{"model": "contrastive audio-text model", "dataset": "telephone keypad tones over noise or synthetic speech", "train_examples": 39062, "n_mels": 40, "hop_length": 160, "input": "mfcc", "spec_augment": true, "win_length": 400, "tokenizer": "char", "vocab_size": 21, "loss": "softmax", "embed_dim": 128, "encoder_arch": "jasper", "encoder_norm": "batchnorm", "encoder_activation": "silu", "encoder_channel_attention": "se", "encoder_depths": [3, 3, 3], "encoder_kernel_size": 5, "encoder_stem": "single", "encoder_widths": [128, 192, 288], "text_encoder_causal": false, "text_encoder_width": 320, "text_encoder_layers": 7, "text_encoder_norm": "layernorm", "text_encoder_norm_position": "pre", "text_encoder_activation": "gelu", "text_encoder_mlp_ratio": 2, "text_encoder_head_dim": 64, "text_encoder_fused_qkv": true, "text_encoder_bias": "qkv", "text_encoder_qk_norm": false, "text_encoder_parallel_block": false, "text_encoder_inner_norm": false, "text_encoder_drop_path": 0.1, "text_encoder_positions": "sincos", "init": "lecun_normal", "residual_init": "none", "optimizer": "normuon", "muon_scale": "original", "lr": 0.017, "momentum": 0.95, "nesterov": true, "orthogonalizer": "newton_schulz_5", "adamw_lr_other_params": 0.0013, "steps": 5800, "batch_size": 256, "epochs": 38.0, "lr_schedule": "cosine", "final_lr_fraction": 0, "warmup_steps": 290, "weight_decay": 0.05, "adamw_weight_decay_other_params": 0}
Rows from block 5 of the audio encoder of a small contrastive audio-text model, named by matrix and row number. Rows with one number belong to one channel. Each number is 500 + 40 x the weight over its row's rms, rounded and kept within 0 to 999. All counts start at 0. Numbers have three digits each.
Before each channel's rows are labels from the 100 clips, of 14848, where the channel reaches its highest value: "lies over" is the class under the peak; "top examples" is what is common among them. Only what is clearly more common there than usual is listed. The data: telephone keypad tones over noise or synthetic speech.
# convs0: first width-5 conv (encoder.blocks.5.convs.0.weight, 192x192x5, each kernel summed), inputs 0-95
# convs1: second width-5 conv (encoder.blocks.5.convs.1.weight, 192x192x5, transposed, each kernel summed), outputs 0-95

lies over: key "8"
top examples: key "8"; last key: 8; first key: 8; number of keys: 1
convs0.111:489480499558512549512533533489470525525580482531482480574524534502521487482515471566509479533446482515549517465504403545531464635467463430477473526457473481450527442434518484454498501507491473470537614524526527540561544535490545501475501547468597507440418468439470472465454542492467488513
convs1.111:451542463512489471454533483462449544477442431417518569554478496546453500557516489547425476486529526536501466521475520551543554481560476559491531591549427558517465545470484473493542468499519511505536459443468534515523493476469508525531507474533405513521540505502557545491534582531508515579

lies over: key "9"; key "7"
top examples: number of keys: 1; first key: 9; last key: 9; last key: 7
convs0.156:492530513490478533464532488483536575508530445471480487447440486418440509545547642484528525471556452421480514490423417482437493508469500534476512472493460454459501543486490493491496514479459520539480529547526427490462518448575507495491584445505465492477532526544459424470474475516433459515
convs1.156:482465522483535465486522506501454419509505469519476489558492496544541475480467458501490492495493411505461511426500494397497474520455478570500467456519509516503522519464509481491507519499517545513540509531460486591453488458514469533483523541495557480497505538485474470433482623492431480471

lies over: key "0"
top examples: key "0"; last key: 0; first key: 0; number of keys: 1
convs0.23:507547474522484442494464567470493550559453511481487526466468547445530464531474569470567484474511507539492533500496564472446401532471551490471469497578452501534578540490536565540548489439588511443551454527468524547484479419467527487464436488482486418491469478541436523413489486511517459527
convs1.23:449460538466460456476505586440421472475574498521533492500526528526526498476588448437510471459413488505530437526440549473445480476454509551421482517601513476509552525458481491509536505460463607443458538515466472485459493532463491509518529542484512467529545484525513530515497566475487522454

lies over: key "6"
top examples: key "6"; last key: 6; first key: 6; mains hum
convs0.100:486508488441467513528500506476457551469525391507541497521483489495497477519476551472478488549525563499503474511499486467463496490468487490535524539456514524514553389475484550583474601536490565544575464533501494553461500506588411501495571538444487506508508469408445494490444438539538505478
convs1.100:539498441464529459488439519499472520413462528519444492588502556559474453465454507453471509538582552568517500527451536508487493489491442497422472464432539462541463525504482489461509493524500471588529411511524501569531441401548512554502501478544473478455519419425507434468565532520504530448

lies over: key "6"
top examples: key "6"; first key: 6; last key: 6; number of keys: 1
convs0.6:507474492515528503539581527605503441469533495507504493519492473517510518447514508529502494477506561577510529505486454515483586492533462516558505518460445543442417493502552487549487478631462428535478448477473488528399531530574525590476536488527490463500498475525479507518476524432497495447
convs1.6:538515488537490424499502480429498538429556487525476498525557576505476526444525522545481522441500517495512482524529500569509517547495502504472520445487502624480394516459464532485524572473473472590553405589499532531443513513529486457521476527479537503485474536511442483497503480515509480590

lies over: key "D"
top examples: key "D"; first key: D; last key: D; number of keys: 1
convs0.129:419544486509533489535510575516564582563531519516486503478552528477541541578470491466521535432482447517512540528476460481539436443552518516384555584468497458435469515507442491547472459501472542516467459539483529512603538453512437475487474494570493518539508453530436547533570540463491533570
convs1.129:535495515460558457539511431525529399516440422513593548458503488456424444561471497467493454474472475471585492550541516511521564537469533475604568498538467601474432515561510486451463485490534560489485526533534542492478496554471498537477495495508553526474483531476530514478563471503502451408

lies over: key "8"
top examples: key "8"; last key: 8; first key: 8; number of keys: 1
convs0.76:467513507514482492491525474492502473466461540502473516526436532477485508468551510446407521469608548607494437459525542515511509471502482498563485447435579524484514448470523493534507488563472501553528489423536510495433528487559544549513569456487477537486516503465477496520437467479523444531
convs1.76:534502496554572578453513487476547475482513508573454482482556466506483532511469510565519580513452554460470517476503434502521526569430498481495535407519508504494435497486473494473593509541523480482535408482558534575434489527571481459528515489475518470519509459486513465459477470487452458509

lies over: key "B"
top examples: key "B"; last key: B; first key: B; number of keys: 1
convs0.118:487452440489507437466518505537442434541468531444508539517460543512533502505498621505508536454569447513482515511573494502497463473457465496514525503464563354480475546459533532497454482661498489507483524478558523455513495498499549439469505553439468446499482505496552507526474576424449514476
convs1.118:496517458466496454474485540426617540504534496496531452426538496490567517466442485451505539605486469468418542392491465510461484478545453467557476513507472516482473410501496489515451548516528505501499508583412463474516445526452525480479525452511448523506536518519525505472525576484549496512

lies over: key "8"
top examples: key "8"; last key: 8; first key: 8; number of keys: 1
convs0.90:454516464540433476490450474481517511444464506382491483477449517459500478453491469495442492494538495504468511498501475550548503499502452521482543549458520467448439493546482482472507484530534575566534488482514466531474547538459523461537518508522482552531441504443484523538479529509487574507
convs1.90:528462514599446512517447549525444507506431467477490594515530477526466517528462508503544549524496560501404457460502505563517519534567519469454509519555629477447485481509572439523474538468576482521529466477598461488474582530524478515501541512507563555472461453506474539472491551478550527524

lies over: key "6"
top examples: key "6"; first key: 6; last key: 6
convs0.182:480497493472503487474559455410465571455521499477499503515500494505504463462467463474538491523475473572524505517485514490500495484548530471544463476520531479481415509475434514456523507551459482551476550501492523518517496532564418513488557539409420452536495461504471464463456394552602472440
convs1.182:514455436496522458494502435554452529479601505619470501483492489510530465402523483453476501507519481461542450444416513524549556505481523477507517457441506500500429472496535476477413468469473520542530535465531499570561459493559342516516476462508489500472484441467548494468507446471470405517

lies over: key "9"
top examples: number of keys: 1; key "9"; last key: 9; first key: 9
convs0.115:520505498433516520552472487532497526581540333507516452453479482504436479511471527487524491538493496439536520506480456453505484583528425470494513491522509508542550546479517525479443503426493433522411528420532545539550509523467503508584471491538503385537471503476496501456496507479481488473
convs1.115:463525507464538483465516506443404467516503484556534588491509501500508533449551479424482488452471478479545480477512423485484524528551490535522530585588519370457570500521504521537453554586481464449495522485433488525510516434468549463463504484507519476494481483551524528545577469496537550476

lies over: key "B"
top examples: key "*"; number of keys: 1; first key: *; last key: B
convs0.175:433462538435540457557513583510428520499504508480498483502450544515497526543489438486541560532539535447502554480489537522494542424478521451535499400480548478480457506580566522534542507489487431590512520453495435551462590489510525571438454508474508437476565545513593530498481489539553487548
convs1.175:501517542521597560428459605444535518443440535618525535473469484497478504459519523435414485489479511511479522478522478463500496451496470521528530370580449496480500510460574450458531465490521507464465469490518487461569471553539483490452534498563472502450477523513547537463594465510457513490

lies over: key "6"
top examples: key "6"; number of keys: 1; first key: 6; last key: 6
convs0.161:453542560513458511481510515525465485498481473525453532535462447503515541495522533538475465455478525575458484498539527439514549493510502481476485526411487519529512610516512555522496510569528445470593403483464535615456517496546488557507556454510459515486469558490489494448477544470567439528
convs1.161:484524503478475520527456519501519508473525535509483491526476537505504495484508441412509487431534529457447450504489505565476458499436483530463510556487460505554451484524557495533446510487430516567558471579508481559435525549520547466528442536434521505497527510573441466514514431458491534471

lies over: key "B"
top examples: key "B"; last key: B; first key: B; number of keys: 1
convs0.148:525481473498548538492470470509535442499472477476527497432471519468499525456441562525516499553529439484465489589525493495500449426524496489524473435505528453515484472483455474582487483514560530485493532511491511497525526469524473446505594550481542547480432500507493534452512548477484466441
convs1.148:528516506514463544542478465467545585487467458503487494436516517551586478430471454443532536516456494510480472465501461435493544479505512516527540482443484428575450489452512547593495564594528515605516557559436453498522539539508565508515481457510478558419565477492562521495523586473519552503

lies over: key "9"
top examples: key "9"; first key: 9; last key: 9; number of keys: 1
convs0.114:486507525421474512504507548495400560614504519441481523392513504544486533497505524453505541467463448484459527538464459419447547542540471469510548488575421384503579525526512493425529565458526480515490510516488495537502503507494518498563499526465502464493539470487566524454547500433484510532
convs1.114:518494574499511483525561491476454470449510419499513477468477513501564480574561478479532534514531450500582501534507573446481481499520523482517492551598475434466553467398526465440452468422473506482461599481468477536507479435421511501497490507554530446512451523528507530467482516440515526549

lies over: key "D"
top examples: key "D"; first key: D; last key: D; number of keys: 2
convs0.78:520473508489462470481523636458546482532502613483469480461560498530501481576490587472498493515465479531541541468480509452456530472532517544528501481496561478510465492544485528526540477534550491502515425513525465474480492468528475455471537466452506451383492496576638483457441489475519546450
convs1.78:563523499509473500553447591525571470489535582561543449389496480530491510521516479515547520477490487439481481414534477426416502468523487504548543394531495512490505501544498525536509480536478518479551563453531482529503455554538548481433490488471415492454481466432475480500478458528426514505

lies over: key "0"
top examples: key "0"; last key: 0; first key: 0; number of keys: 1
convs0.36:538528524460490509477494487566502503442461597493495467460467514445532422543565526495553436546518514519507465485507531454440537459582554482506454445459526447507518535449470524459525495490532532455519456536490523496434412519470473476495542548473535477491412438599491546491487465459538494529
convs1.36:541537520427432409495455615484504482533446437535572473519538501537480464492473487429461466456501452452547489448504513515483504453542495521464485577453486503537419496497540570452517543510505572468478524528434513455488443541536522430538433481510580548493523532510544527471445645561451533482

lies over: key "B"
top examples: key "B"; last key: B; first key: B; number of keys: 1
convs0.43:506556495482527526520490464509473520481425566488425466613572484451484533521485518464478452524477494522421486504504496497509508501530484519532506482534517473508496543521413538544479517492552486517544509517517517458564522505539609525471489517428515482481517483495629437510507695447508482492
convs1.43:521511435511546494447468592525574588551519498573543491456496560539517526500524426468544469575579480471526481458480463450492525481535499514535473448478438490467554477460485490498538508511535571521450508521548441478536489524468513481429493468514377497517486485503496535520591452471468514455

lies over: key "D"
top examples: key "D"; first key: D; last key: D; number of keys: 1
convs0.64:510511481506506502493490442525517563499469510503534513450548461506508364519521589529472515493516455544522467451547501494502486528530527488463491508471497514443550565494503490480488556499536559480545460449536464447497515504530475550530504460480542492461462442503412414562422424406511517456
convs1.64:451509545478500424506429516460514470406538467542514479608549505556494501499441548457513440478502535523449556525495534524462450520524561518479519540525512470615524534467495540530486527489481530490468466498442462484507441467436536593520470543441503516481495468470512470537463601504517533433

lies over: key "D"
top examples: key "D"; first key: D; last key: D; number of keys: 2
convs0.91:476463492514500533445508526502477552420471541511518490444574494500487489541485579517498513490482480529461496489529490496565553527533544512509482486511497456480502472483438466524525495522479512500466487482513459493460503445470497562534517546494543527523479439605453456545482452493476463491
convs1.91:491517502491501436455505521526538430462445490562595547524525441487411482520615459484426491464465543474519488479405457514484502478497482463507501472473480483527450535571539507501482505488432510399493480490451404513525504476493520469452480525514521455448472528529478513480484589525473560465

lies over: key "0"
top examples: key "0"; first key: 0; last key: 0; number of keys: 2
convs0.92:516522506471484440560494498466449502461532520431539516530488454541549482564530528479528551470504525511494533528534498396524523443577447481483490448472448468560489431506455429483511446488492499458515492437497488495474491495507437512434517504496436535495460474539484469424469470497470498515
convs1.92:513464557516443440515521622488392472489457409530520546525490600499496497488437489448511462544473501509551553460509506499519436517572529479512525442529482570532472472538459533515483478501538474462540527494481511498528488517524505515488444526517459479462492528456552478496502477591559530505